From a checkpoint of a small class-conditioned image flow-matching model: width 192, 70.4 epochs.
Rows from block 5 of a small class-conditioned image flow-matching model, named by matrix and row number. Rows with one number belong to one neuron. Each number is 50 + 10 x the weight over its row's rms, rounded and kept within 0 to 99. All counts start at 0.
After each neuron's rows are labels from the 100 images, of 14848 (inputs lightly noised), where the neuron reaches its highest value: "top examples" is what is common among them. Only what is clearly more common there than usual is listed. The data: rendered scenes of toy objects such as cars, trees, mugs and chairs. In brackets: how many of the 100.
# fc1: MLP up (model.blocks.5.mlp.fc1.weight, 768x192), inputs 0-47
# fc2: MLP down (model.blocks.5.mlp.fc2.weight, 192x768, transposed), outputs 0-47

fc1.85:62 51 66 66 59 46 37 49 47 52 45 46 51 55 54 51 32 57 54 57 56 50 55 12 62 48 45 57 35 61 47 48 52 47 63 44 60 50 29 55 51 74 45 31 46 52 57 75
fc2.85:78 64 55 44 43 46 27 73 56 20 48 41 53 52 55 45 51 51 48 56 43 42 38 53 53 51 62 60 45 46 22 44 55 37 37 45 46 48 75 50 46 62 51 47 48 66 54 64
top examples: yellow object (41)

fc1.292:72 32 40 49 60 45 39 51 36 77 56 60 42 49 45 40 64 50 62 37 55 58 52 42 50 43 46 62 26 48 49 55 55 31 60 43 63 60 29 38 49 35 53 39 58 37 37 42
fc2.292:60 44 27 50 39 44 60 55 48 28 44 47 50 42 46 40 38 67 46 41 47 48 46 44 58 57 40 56 57 35 35 52 48 70 35 56 24 51 53 41 59 42 45 50 52 54 35 47
top examples: light from behind the camera (54)

fc1.562:51 59 48 48 49 50 72 80 56 49 51 46 55 43 49 58 51 45 47 49 42 52 43 37 56 50 55 47 49 60 46 54 52 49 57 56 45 47 39 49 33 34 46 46 57 50 60 32
fc2.562:46 61 57 38 23 52 78 61 49 46 53 45 49 59 56 55 60 50 42 39 53 45 57 47 46 52 56 54 44 62 57 55 47 72 55 43 61 60 61 36 59 58 45 48 52 50 45 36
top examples: red object (77); its colour: red (61)

fc1.525:52 63 42 36 66 56 40 59 51 54 44 51 49 42 43 53 62 53 57 50 46 52 51 49 29 42 33 54 49 54 41 49 49 67 53 72 43 55 31 43 52 53 41 51 60 46 53 40
fc2.525:56 43 52 59 46 44 43 61 49 59 55 59 47 70 60 41 46 64 63 46 54 40 45 65 60 50 47 45 42 49 40 48 40 22 55 59 60 54 55 60 50 65 42 44 37 57 37 39
top examples: light from behind the camera (55); orange object (47); yellow object (35)

fc1.139:69 53 44 53 49 38 66 53 55 60 59 53 40 62 60 67 60 43 46 45 53 65 40 70 63 64 77 60 49 52 48 48 60 62 62 53 52 46 47 53 49 43 51 37 59 62 66 55
fc2.139:64 46 43 48 59 54 58 60 65 42 37 57 64 46 55 56 42 55 59 44 58 46 33 59 39 60 29 28 42 50 42 33 52 58 41 49 48 49 51 62 51 55 40 57 58 55 36 50
top examples: blue object (39)

fc1.142:56 62 41 49 48 46 28 53 55 69 62 63 59 56 49 63 50 35 49 66 44 50 60 49 61 48 48 54 55 78 51 40 50 42 32 30 39 34 55 49 52 48 55 60 48 63 57 51
fc2.142:35 52 49 53 40 46 47 41 41 45 48 60 52 56 41 62 53 41 49 46 50 52 58 41 48 58 57 48 53 62 61 53 54 57 52 48 46 59 63 43 39 44 54 48 45 33 17 57
top examples: purple object (35)

fc1.266:66 35 51 47 53 59 43 50 36 77 61 50 38 56 57 55 41 51 41 44 42 55 55 42 59 34 57 40 44 64 50 44 64 52 51 51 48 44 73 49 69 51 54 42 65 42 60 40
fc2.266:68 54 41 38 47 36 54 49 53 49 27 65 30 66 56 44 51 41 46 51 68 45 41 60 35 30 43 50 44 48 47 59 52 37 63 70 70 82 35 71 49 60 63 43 63 57 67 58
top examples: orange object (37); its colour: orange (27)

fc1.141:69 63 51 57 61 57 35 57 55 38 56 48 64 31 49 46 46 39 51 57 52 48 46 42 48 52 70 40 36 34 46 55 48 69 48 63 30 64 35 43 71 50 44 44 73 51 49 43
fc2.141:57 56 46 36 43 53 51 54 74 68 44 57 55 40 44 48 49 46 39 37 60 50 40 52 52 59 31 47 45 40 37 43 45 65 52 58 49 48 46 62 55 79 45 32 48 54 56 46
top examples: light from behind the camera (52)

fc1.102:49 53 60 58 46 37 51 39 51 76 63 52 52 57 48 52 53 52 56 48 61 53 34 46 54 45 46 66 54 49 35 57 54 30 63 55 56 54 26 56 41 49 51 52 58 72 32 46
fc2.102:51 47 61 49 46 58 29 35 44 45 52 56 40 48 51 51 49 45 47 48 47 50 59 61 51 56 57 65 49 63 45 59 50 46 56 46 60 60 52 45 53 60 64 54 51 62 40 47
top examples: white object (37)

fc1.7:42 45 44 49 45 62 54 55 54 78 42 37 50 51 53 41 45 41 56 34 45 55 39 30 47 39 58 62 46 53 48 46 38 52 63 39 66 41 33 57 60 56 49 58 44 59 50 54
fc2.7:55 43 53 52 61 60 47 62 32 27 61 58 63 54 45 46 46 53 48 63 59 43 41 24 45 48 45 31 49 50 51 49 44 37 42 35 58 52 56 42 58 51 48 50 50 38 49 52
top examples: white object (41); its colour: white (30)

fc1.584:49 52 54 47 42 64 43 50 52 63 72 28 51 55 58 40 44 48 47 47 47 40 37 43 35 52 70 52 59 50 52 56 39 53 46 64 41 52 41 49 51 65 43 18 32 60 65 64
fc2.584:66 70 49 46 51 51 44 78 65 17 50 56 58 45 60 54 49 47 53 45 46 50 52 49 51 51 54 56 47 46 34 38 49 27 47 52 48 40 77 49 59 54 51 41 56 54 51 59
top examples: teal object (40); its colour: teal (25)

fc1.36:44 48 50 47 49 50 43 66 42 55 54 42 41 53 41 52 50 56 53 54 49 44 49 51 56 52 44 58 60 74 23 61 47 56 70 43 52 61 63 42 37 55 32 44 43 39 57 47
fc2.36:48 47 39 54 46 42 80 47 65 63 54 53 56 46 37 54 51 55 49 49 42 60 61 49 49 47 49 48 46 55 78 61 56 47 63 42 48 38 49 46 51 51 60 56 53 43 51 49
top examples: black object (33)

fc1.273:63 49 45 56 47 43 88 47 39 62 48 41 53 49 38 39 34 39 44 47 54 38 60 34 30 49 49 51 36 55 42 43 48 49 45 85 52 66 48 48 47 39 48 41 54 46 42 45
fc2.273:57 68 57 47 54 37 71 42 40 30 45 57 43 56 42 47 62 58 48 49 49 59 52 46 44 44 52 45 45 56 45 47 62 44 62 80 39 46 49 40 40 51 51 51 54 58 42 53
top examples: white object (41); its colour: white (28)

fc1.27:46 52 50 67 50 44 52 50 47 53 54 57 50 54 36 60 45 59 50 50 62 63 46 44 74 44 54 53 38 61 48 40 47 52 42 58 63 41 50 57 46 52 54 58 66 52 72 48
fc2.27:65 64 45 44 52 46 50 66 60 34 57 51 58 40 38 56 52 42 51 63 49 44 46 45 39 48 53 47 56 58 34 50 48 26 59 50 48 56 63 49 40 49 75 31 57 45 47 46
top examples: green object (37)

fc1.569:66 51 52 66 54 62 49 61 56 61 60 45 62 38 57 55 65 42 65 54 49 39 28 65 40 68 52 56 56 56 53 38 40 55 39 54 43 53 57 54 52 83 44 23 46 41 42 41
fc2.569:68 65 57 57 63 50 46 60 52 18 56 37 57 39 42 57 53 40 56 61 52 46 51 47 45 45 57 62 44 51 33 37 48 35 37 45 52 47 41 42 35 52 55 43 52 54 57 47
top examples: teal object (38); its colour: teal (28)

fc1.258:57 36 54 51 39 55 50 40 44 54 66 56 61 53 65 37 68 52 43 38 47 47 59 44 61 58 49 58 38 54 39 62 52 54 70 56 50 61 59 43 49 37 45 36 55 54 36 49
fc2.258:69 45 48 45 61 43 60 40 47 47 48 41 55 51 49 46 38 52 51 54 46 47 47 44 33 57 47 61 53 44 71 61 57 57 53 53 53 57 58 46 57 38 84 70 60 61 65 57
top examples: red object (55); its colour: red (27)

fc1.554:50 53 45 29 43 39 66 55 73 54 57 33 38 58 57 39 55 42 51 66 54 59 39 56 42 50 50 39 40 43 63 53 53 50 50 54 33 55 48 53 49 62 55 66 40 53 40 31
fc2.554:43 68 43 58 44 37 61 50 68 61 43 47 48 60 53 36 50 59 59 49 51 43 41 46 48 62 51 63 39 50 24 56 56 42 55 45 37 29 48 47 49 58 51 57 49 42 34 30
top examples: orange object (37)

fc1.248:45 54 46 54 64 42 57 48 37 52 57 61 49 61 46 62 64 41 51 30 51 64 35 67 54 54 45 48 53 49 39 51 53 44 71 64 66 46 36 60 57 51 30 54 61 52 40 41
fc2.248:45 48 52 44 35 51 51 56 69 53 52 50 46 49 53 59 41 43 48 42 49 53 52 45 47 57 72 53 42 38 56 34 73 67 64 62 51 46 67 45 36 43 38 53 63 59 49 49
top examples: white object (40); its colour: white (26)

fc1.156:47 51 79 55 56 38 56 54 47 59 51 44 48 42 39 66 45 43 44 49 45 46 54 46 56 55 47 56 37 42 49 42 58 53 59 51 46 60 65 47 33 42 52 34 50 60 55 41
fc2.156:41 43 48 54 45 46 51 44 66 59 52 53 59 52 57 40 49 54 55 57 49 49 47 34 52 55 55 38 54 69 28 55 53 62 47 53 65 76 37 51 48 47 43 62 57 48 42 45
top examples: light from behind the scene (53)

fc1.113:44 44 54 47 58 48 68 87 36 59 49 47 49 66 48 47 50 45 49 61 39 41 44 41 38 51 35 68 58 62 45 50 53 29 41 39 34 50 51 34 55 44 62 56 57 56 28 43
fc2.113:33 55 43 33 38 58 70 72 27 44 40 63 49 73 55 55 50 44 47 40 45 58 51 38 40 41 46 56 62 65 73 46 67 54 51 31 57 50 40 55 46 56 46 61 44 50 61 63
top examples: green object (54); its colour: green (32)

fc1.585:50 30 48 47 49 55 25 55 34 45 55 50 44 52 41 50 46 38 47 40 50 49 45 44 46 53 58 55 70 67 62 37 41 60 35 41 48 44 29 52 70 48 25 42 51 65 56 44
fc2.585:53 30 51 35 46 51 14 48 57 53 52 47 43 54 65 51 47 52 59 51 50 35 53 45 40 50 45 54 56 63 28 49 50 57 37 43 56 49 49 53 37 48 49 42 50 49 50 47
top examples: red object (47); its colour: red (30)

fc1.103:63 51 61 51 43 46 59 47 52 30 59 60 49 53 47 49 52 54 40 61 46 42 47 50 61 47 57 65 56 39 42 32 41 48 41 63 49 52 25 36 64 47 56 33 48 65 32 56
fc2.103:68 46 46 52 55 45 43 38 38 70 49 46 52 51 46 60 52 56 45 46 48 55 56 48 54 49 53 47 56 35 48 48 50 57 60 69 41 46 83 49 50 59 77 64 49 66 50 50
top examples: green object (57); its colour: green (31)

fc1.272:57 43 64 55 63 54 53 49 49 41 71 23 45 70 47 63 52 60 51 51 55 51 50 41 66 45 38 59 50 67 52 50 51 40 61 60 55 48 47 35 51 44 57 39 59 52 49 42
fc2.272:65 49 52 48 82 57 29 37 40 40 51 62 54 50 47 40 52 44 47 55 36 51 44 50 57 53 55 51 42 53 30 45 47 43 42 55 49 50 64 49 59 56 41 54 53 62 43 46
top examples: white object (53); its colour: white (32)

fc1.725:52 62 56 51 32 37 41 65 52 50 51 49 22 63 51 74 59 62 40 67 52 57 43 61 62 48 44 41 61 35 48 42 53 49 40 69 38 58 39 41 70 65 44 60 57 69 58 38
fc2.725:55 41 39 58 45 57 43 26 53 20 54 47 45 38 53 36 52 61 59 47 57 55 44 34 53 48 56 53 52 55 58 42 53 58 30 50 42 50 56 34 48 30 34 60 53 56 54 44
top examples: teal object (54); its colour: teal (25)

fc1.649:65 48 54 32 41 63 32 50 45 53 42 33 36 51 73 46 34 57 40 38 54 45 44 70 63 49 62 37 56 62 50 46 66 35 45 55 59 29 38 46 50 58 47 43 68 52 29 45
fc2.649:58 48 59 76 56 57 47 44 44 51 67 41 58 42 66 55 58 39 43 54 47 61 47 54 38 44 51 62 56 60 50 45 34 71 50 53 46 50 59 55 52 33 44 46 62 56 55 42
top examples: orange object (38)

fc1.549:60 49 63 51 61 59 54 50 72 65 43 53 45 36 53 62 44 53 56 77 46 61 66 50 50 61 58 43 53 40 41 39 42 48 61 58 24 65 34 39 58 42 55 66 28 51 62 53
fc2.549:65 74 50 51 44 44 67 43 57 29 65 55 35 44 49 36 51 61 47 62 48 52 50 42 50 59 58 55 45 25 72 53 49 71 41 49 62 59 54 33 44 41 67 59 40 51 49 58
top examples: blue object (53); its colour: blue (28)

fc1.698:16 46 59 44 51 26 31 62 55 71 49 47 42 63 50 60 51 41 58 37 43 57 47 46 50 53 50 56 65 45 51 50 50 57 40 41 57 39 42 47 58 53 23 59 65 49 58 63
fc2.698:37 47 64 46 57 32 41 67 39 34 37 61 51 62 54 32 46 55 45 49 45 39 41 51 49 61 39 36 37 58 51 53 44 59 49 50 70 42 49 43 54 56 36 48 57 53 45 64
top examples: red object (38)

fc1.93:76 43 58 68 60 58 66 42 40 46 56 50 61 52 50 55 48 52 44 56 49 53 52 53 54 53 57 52 42 36 37 60 45 54 64 64 61 53 29 41 73 50 41 47 41 36 54 47
fc2.93:61 55 40 41 42 58 63 44 61 55 54 40 23 43 42 44 53 54 33 57 55 50 49 47 56 58 51 56 49 32 58 62 48 43 69 69 37 49 67 40 34 43 37 56 36 47 59 51
top examples: orange object (48); its colour: orange (27)

fc1.605:58 59 60 52 42 39 61 47 43 69 54 75 42 50 39 53 48 53 39 59 46 43 53 55 68 54 57 59 43 51 64 43 59 41 45 39 49 63 70 43 54 52 45 41 45 51 42 36
fc2.605:71 40 46 56 60 62 45 34 59 70 42 36 67 44 57 51 47 50 41 42 57 53 34 50 50 48 52 69 48 56 81 48 42 54 49 59 56 60 55 38 77 50 53 36 50 53 56 50
top examples: light from behind the scene (82)

fc1.181:52 54 66 55 50 40 55 51 56 53 59 53 57 40 44 56 43 44 41 57 53 48 51 42 47 54 53 57 38 41 45 50 50 59 60 59 35 61 48 39 57 43 51 37 43 68 58 40
fc2.181:54 64 64 43 36 47 63 40 59 64 46 56 66 58 56 53 47 50 51 50 48 47 54 41 48 57 52 50 56 37 65 45 45 41 58 26 64 57 53 47 56 50 55 53 55 50 62 53
top examples: red object (85); its colour: red (61)

fc1.469:48 41 52 53 47 48 63 72 52 73 50 61 41 54 48 57 50 33 53 53 59 53 50 52 46 53 42 51 41 35 41 34 57 46 33 63 45 54 44 35 64 56 61 39 55 69 51 37
fc2.469:35 31 75 61 56 41 57 64 44 48 49 49 47 48 44 58 51 44 44 48 50 59 51 51 43 57 50 61 47 27 55 48 53 54 61 61 51 42 46 50 26 39 69 38 44 54 54 54
top examples: teal object (41); its colour: teal (35)

fc1.205:44 35 66 57 25 54 45 55 57 40 58 26 52 54 64 43 55 54 69 62 84 55 54 41 58 46 46 54 61 63 44 55 35 60 46 50 55 42 58 47 47 58 45 44 45 45 50 39
fc2.205:55 36 54 50 54 48 39 40 42 66 54 35 51 43 48 47 47 48 49 42 56 42 45 54 47 56 43 54 55 46 69 62 46 69 57 44 51 25 56 51 61 54 19 52 42 50 50 40
top examples: blue object (44); its colour: blue (28)

fc1.613:64 52 46 41 49 41 44 42 51 63 50 54 43 63 43 36 71 52 46 42 67 49 48 53 43 57 50 62 39 59 49 53 51 59 44 50 22 50 50 62 50 50 45 69 65 57 52 48
fc2.613:74 58 48 58 41 43 45 48 66 17 45 34 47 50 59 43 43 42 50 54 46 49 35 44 49 53 51 54 45 59 23 45 38 41 36 70 56 54 49 40 51 48 79 38 55 48 65 47
top examples: teal object (45); its colour: teal (27)

fc1.199:67 40 51 64 42 57 66 48 63 33 43 40 46 46 43 45 47 40 55 56 67 40 62 47 28 50 65 61 43 62 44 38 53 46 50 49 52 48 39 58 51 52 28 60 46 57 44 55
fc2.199:57 51 57 52 60 62 64 48 46 56 59 33 61 49 48 53 55 61 58 43 41 49 59 40 38 51 48 54 60 52 52 69 46 61 64 54 47 59 59 65 64 52 41 41 40 70 58 55
top examples: white object (36)

fc1.260:39 62 47 63 27 41 76 63 36 42 52 50 41 54 49 49 49 42 47 54 44 46 49 64 53 60 56 53 48 56 35 51 39 43 52 23 43 50 62 60 68 52 64 46 45 38 53 53
fc2.260:41 59 50 56 83 55 46 57 64 55 41 54 51 45 48 41 46 51 56 44 50 46 40 47 47 47 58 57 34 57 70 47 49 45 39 45 33 56 49 36 37 49 52 55 51 53 55 43
top examples: blue object (55); its colour: blue (37)

fc1.571:58 62 61 50 42 40 28 48 37 50 52 49 35 47 46 54 50 38 42 63 42 35 52 60 61 52 46 70 49 57 49 50 41 45 51 30 33 62 47 55 36 46 29 45 44 48 51 38
fc2.571:44 29 62 42 59 51 57 54 47 55 48 51 58 40 59 47 52 44 44 47 51 49 52 50 46 47 49 70 50 73 59 47 49 57 52 50 45 59 33 37 37 47 16 51 58 58 62 44
top examples: hammer (31)

fc1.444:54 66 65 56 34 47 21 48 55 68 50 36 42 46 42 53 50 58 51 51 50 42 33 44 44 52 53 45 42 47 53 44 44 73 37 48 45 73 50 60 55 49 38 52 46 49 35 43
fc2.444:39 53 74 42 53 54 28 36 56 28 48 44 39 41 52 59 49 43 35 39 63 50 45 59 48 48 52 48 40 63 56 50 38 69 65 41 65 46 61 59 55 53 35 42 54 47 40 39
top examples: blue object (50); teal object (37); its colour: blue (32)

fc1.65:35 54 44 40 56 62 45 57 47 55 38 60 41 32 67 52 20 43 44 61 48 60 47 46 49 48 54 39 34 55 47 49 51 45 55 60 54 53 28 52 41 45 54 65 50 45 48 58
fc2.65:60 55 49 52 43 62 45 56 53 39 61 45 42 33 57 57 76 59 38 37 60 44 52 43 55 40 38 47 74 43 49 58 55 56 56 55 35 48 51 49 49 42 58 51 50 47 35 55
top examples: yellow object (48); its colour: yellow (30)

fc1.265:57 73 48 62 38 52 38 59 31 69 48 47 48 59 40 62 51 54 64 56 73 46 39 53 43 56 50 66 51 50 36 53 47 44 54 54 60 49 39 48 49 49 50 54 55 45 43 62
fc2.265:41 75 63 44 57 51 40 52 53 47 45 49 31 46 51 54 55 42 45 44 59 48 63 35 58 54 54 64 37 37 62 53 51 58 43 36 44 34 72 52 59 37 43 48 50 41 41 52
top examples: green object (39)

fc1.715:58 48 61 43 41 50 62 47 28 42 52 36 41 65 49 52 54 51 52 42 60 55 42 58 56 61 44 54 70 60 42 50 32 43 52 39 55 48 59 47 24 58 32 40 58 45 48 47
fc2.715:16 44 52 47 53 52 38 55 52 54 48 57 56 43 47 45 49 50 49 35 44 58 57 71 49 41 55 56 52 78 62 52 36 51 55 49 41 65 47 44 45 51 06 51 52 48 54 48
top examples: purple object (42); its colour: purple (25)

fc1.206:49 76 65 59 32 52 54 55 59 64 50 31 43 59 49 59 53 56 53 38 68 41 43 44 42 56 36 43 57 63 39 59 41 31 55 35 49 50 54 26 51 50 29 51 56 62 23 38
fc2.206:48 72 44 67 55 54 59 58 42 54 38 43 60 51 42 50 49 52 56 38 43 29 52 48 36 32 35 43 47 67 67 67 40 50 56 55 45 55 47 66 60 53 54 54 45 54 38 43
top examples: white object (41); its colour: white (25)

fc1.282:61 45 67 51 37 52 66 51 57 54 47 39 42 51 48 60 52 60 46 65 57 40 61 51 34 50 56 38 40 52 46 43 38 56 53 57 42 39 37 43 43 42 40 50 57 44 62 52
fc2.282:52 54 65 52 37 53 52 51 51 36 51 28 51 46 50 46 44 42 39 39 39 60 58 42 46 50 48 65 55 49 57 55 46 59 50 30 59 41 23 43 52 46 45 57 52 54 29 51
top examples: purple object (44); its colour: purple (28)

fc1.106:35 76 30 49 58 40 55 58 52 41 65 49 46 39 35 59 49 46 52 58 45 47 54 41 53 49 41 59 51 67 46 45 46 38 47 53 35 53 38 48 33 30 36 49 72 39 55 48
fc2.106:40 48 41 43 41 45 69 69 45 69 59 59 61 56 56 55 55 59 54 60 52 30 75 48 60 57 45 50 48 68 58 66 48 49 47 48 55 57 33 56 47 51 25 49 43 42 49 49
top examples: light from behind the camera (55); yellow object (41); its colour: yellow (25)

fc1.739:47 53 57 54 26 56 45 57 57 51 48 43 41 50 61 55 23 49 59 55 50 53 59 48 46 43 40 49 34 57 55 50 49 48 70 38 54 44 39 40 52 49 61 46 38 57 54 39
fc2.739:50 42 63 55 47 62 47 42 48 44 46 64 70 42 48 68 67 49 59 41 58 52 65 44 64 33 61 33 74 53 47 53 50 47 50 47 39 51 44 59 65 38 69 51 57 62 54 56
top examples: light from behind the camera (55); teal object (45); its colour: teal (30)

fc1.593:57 52 72 59 13 34 66 45 44 43 65 28 53 46 47 62 47 42 48 48 45 43 59 52 57 55 48 58 49 62 58 52 42 53 59 52 37 48 39 52 41 54 56 42 54 67 59 44
fc2.593:54 15 42 49 80 36 59 61 52 67 52 58 55 31 39 55 47 36 54 52 56 60 56 49 51 55 59 40 48 56 59 40 47 49 50 53 41 42 67 54 42 55 72 55 53 65 50 49
top examples: blue object (42)

fc1.624:57 47 47 52 51 51 52 58 38 39 51 37 66 56 61 59 25 47 58 55 49 61 68 50 40 48 52 44 63 47 53 61 54 70 52 43 55 48 54 33 44 62 56 60 52 56 57 37
fc2.624:46 53 51 51 54 54 39 51 41 44 56 58 58 54 61 54 54 52 48 43 53 46 50 58 55 57 40 67 57 36 27 37 32 28 41 32 47 29 53 47 55 51 66 32 52 53 71 46
top examples: purple object (46); its colour: purple (26)

fc1.689:67 46 27 38 58 57 51 43 36 62 52 62 42 71 41 63 55 50 49 50 49 56 64 31 57 47 46 55 44 37 36 64 61 61 51 57 51 55 60 45 46 64 32 45 75 31 64 48
fc2.689:60 51 46 56 41 54 61 34 52 34 48 59 56 50 45 60 58 57 55 45 50 57 71 47 62 42 57 60 47 39 63 54 47 66 59 75 38 70 47 42 54 57 38 44 63 48 61 49
top examples: yellow object (41)

fc1.622:83 66 61 45 57 31 40 50 29 49 42 40 34 70 49 52 55 39 48 47 55 56 43 49 46 57 62 58 40 38 40 52 43 35 65 68 52 76 64 36 71 47 61 39 41 73 45 43
fc2.622:55 68 52 49 38 63 52 28 57 58 44 50 60 36 37 58 55 45 48 37 40 55 65 63 41 38 43 50 53 38 63 59 52 61 60 50 51 60 51 56 71 52 55 47 54 52 52 59
top examples: hammer (33)

fc1.131:58 55 56 51 52 73 54 55 56 53 55 45 42 36 33 56 72 48 51 41 45 64 53 71 45 75 67 47 31 44 57 47 46 51 52 57 58 55 60 51 53 64 46 58 58 53 44 55
fc2.131:60 81 53 43 56 55 75 51 57 30 54 54 55 49 47 51 47 53 60 50 56 48 53 59 56 55 43 46 49 44 32 56 40 35 38 59 45 45 57 40 32 53 54 48 56 28 51 45
top examples: red object (41)

fc1.217:48 58 57 70 42 54 42 48 60 54 50 43 53 36 39 52 48 48 54 39 51 59 69 53 48 50 56 76 41 40 54 51 36 54 60 33 42 51 46 48 48 39 49 57 61 55 52 44
fc2.217:62 48 61 44 46 49 49 57 50 30 53 49 54 53 50 41 51 59 47 61 43 51 45 54 54 48 52 61 45 38 49 49 54 56 59 35 66 64 39 48 53 57 47 53 58 56 58 55
top examples: purple object (57); its colour: purple (31)

fc1.544:69 62 42 44 43 38 44 55 41 49 51 45 60 37 51 40 42 38 44 63 43 48 55 61 44 50 53 46 55 40 56 41 46 57 38 44 34 40 38 37 54 52 40 56 54 61 47 59
fc2.544:58 53 54 59 43 28 44 41 46 54 39 45 56 41 40 40 54 63 55 43 44 50 58 65 59 46 42 41 53 54 47 58 56 54 43 54 61 41 60 50 57 57 53 38 46 54 32 75
top examples: orange object (43)

fc1.687:66 62 33 51 39 40 50 54 45 44 57 48 56 57 61 52 58 24 43 45 44 22 64 50 59 61 31 40 52 36 59 49 53 56 59 47 51 43 72 61 55 66 55 58 50 59 57 49
fc2.687:60 49 44 50 56 47 49 45 38 57 56 54 58 60 38 54 51 63 43 65 46 61 65 44 72 64 64 62 53 41 48 56 53 66 38 54 30 31 68 66 69 48 72 41 48 35 31 46
top examples: purple object (41); blue object (35)

fc1.682:54 32 58 57 34 26 66 44 53 43 59 49 39 42 44 58 51 37 40 70 53 49 58 44 49 36 56 46 64 43 46 41 35 56 52 38 61 52 43 44 42 37 46 53 35 55 50 53
fc2.682:56 44 57 38 58 31 56 42 61 52 38 42 45 34 44 41 49 67 40 43 45 36 50 58 52 36 46 62 38 41 53 53 76 43 56 48 55 35 41 51 59 57 53 47 37 53 45 70
top examples: orange object (36)

fc1.66:53 62 46 32 46 50 58 53 37 32 41 51 40 46 44 43 52 40 52 37 50 50 52 56 32 56 48 68 55 61 36 62 48 43 56 56 63 43 76 47 60 47 45 35 56 55 36 39
fc2.66:53 52 54 60 89 46 48 33 48 60 69 45 68 47 50 56 55 48 48 46 39 62 52 42 48 46 49 39 56 62 45 51 54 64 45 34 47 45 54 56 49 39 49 61 53 60 69 45
top examples: light from behind the camera (51); teal object (42); its colour: teal (26)

fc1.703:49 75 70 47 38 51 20 68 60 30 45 48 45 48 54 52 50 56 58 54 50 53 49 29 52 38 54 47 50 52 42 42 47 51 53 59 38 52 29 50 40 41 44 49 68 48 41 40
fc2.703:46 24 54 47 50 47 31 49 49 90 41 48 63 56 49 37 45 63 46 49 37 55 42 57 49 52 53 50 53 52 83 46 50 33 50 45 45 49 47 51 88 52 48 42 50 41 47 47
top examples: hammer (25)

fc1.672:48 47 52 67 51 35 58 60 48 48 54 66 47 64 45 63 53 47 48 59 46 50 66 32 62 49 36 56 53 56 52 57 38 30 62 52 62 51 45 57 47 44 39 54 52 61 38 49
fc2.672:62 39 53 47 58 56 48 70 46 48 65 53 67 65 55 32 53 43 43 68 48 49 38 47 55 51 56 61 41 65 48 48 56 37 56 51 35 53 71 58 42 67 37 53 45 53 49 47
top examples: orange object (34)

fc1.716:43 55 72 57 53 46 50 44 63 68 48 61 47 47 54 47 47 53 48 53 73 48 59 46 34 60 47 50 50 51 28 56 54 43 53 49 64 54 40 58 45 54 46 56 48 50 35 51
fc2.716:37 51 56 57 62 55 46 57 36 25 52 55 42 51 52 37 39 51 60 51 61 50 40 40 61 54 39 46 51 40 78 46 55 44 44 47 60 58 57 67 60 43 56 48 48 63 48 40
top examples: black object (34)

fc1.76:50 67 63 64 42 44 48 38 52 48 44 34 41 41 53 59 53 49 48 46 61 43 48 55 62 57 46 84 48 49 50 63 40 35 78 54 53 62 49 43 50 52 51 52 56 81 58 58
fc2.76:52 26 50 41 77 59 49 61 42 56 45 47 53 57 58 53 51 45 43 46 53 58 57 48 56 44 55 66 55 74 15 49 49 63 51 27 54 62 55 51 41 57 52 43 56 60 46 60
top examples: hammer (26)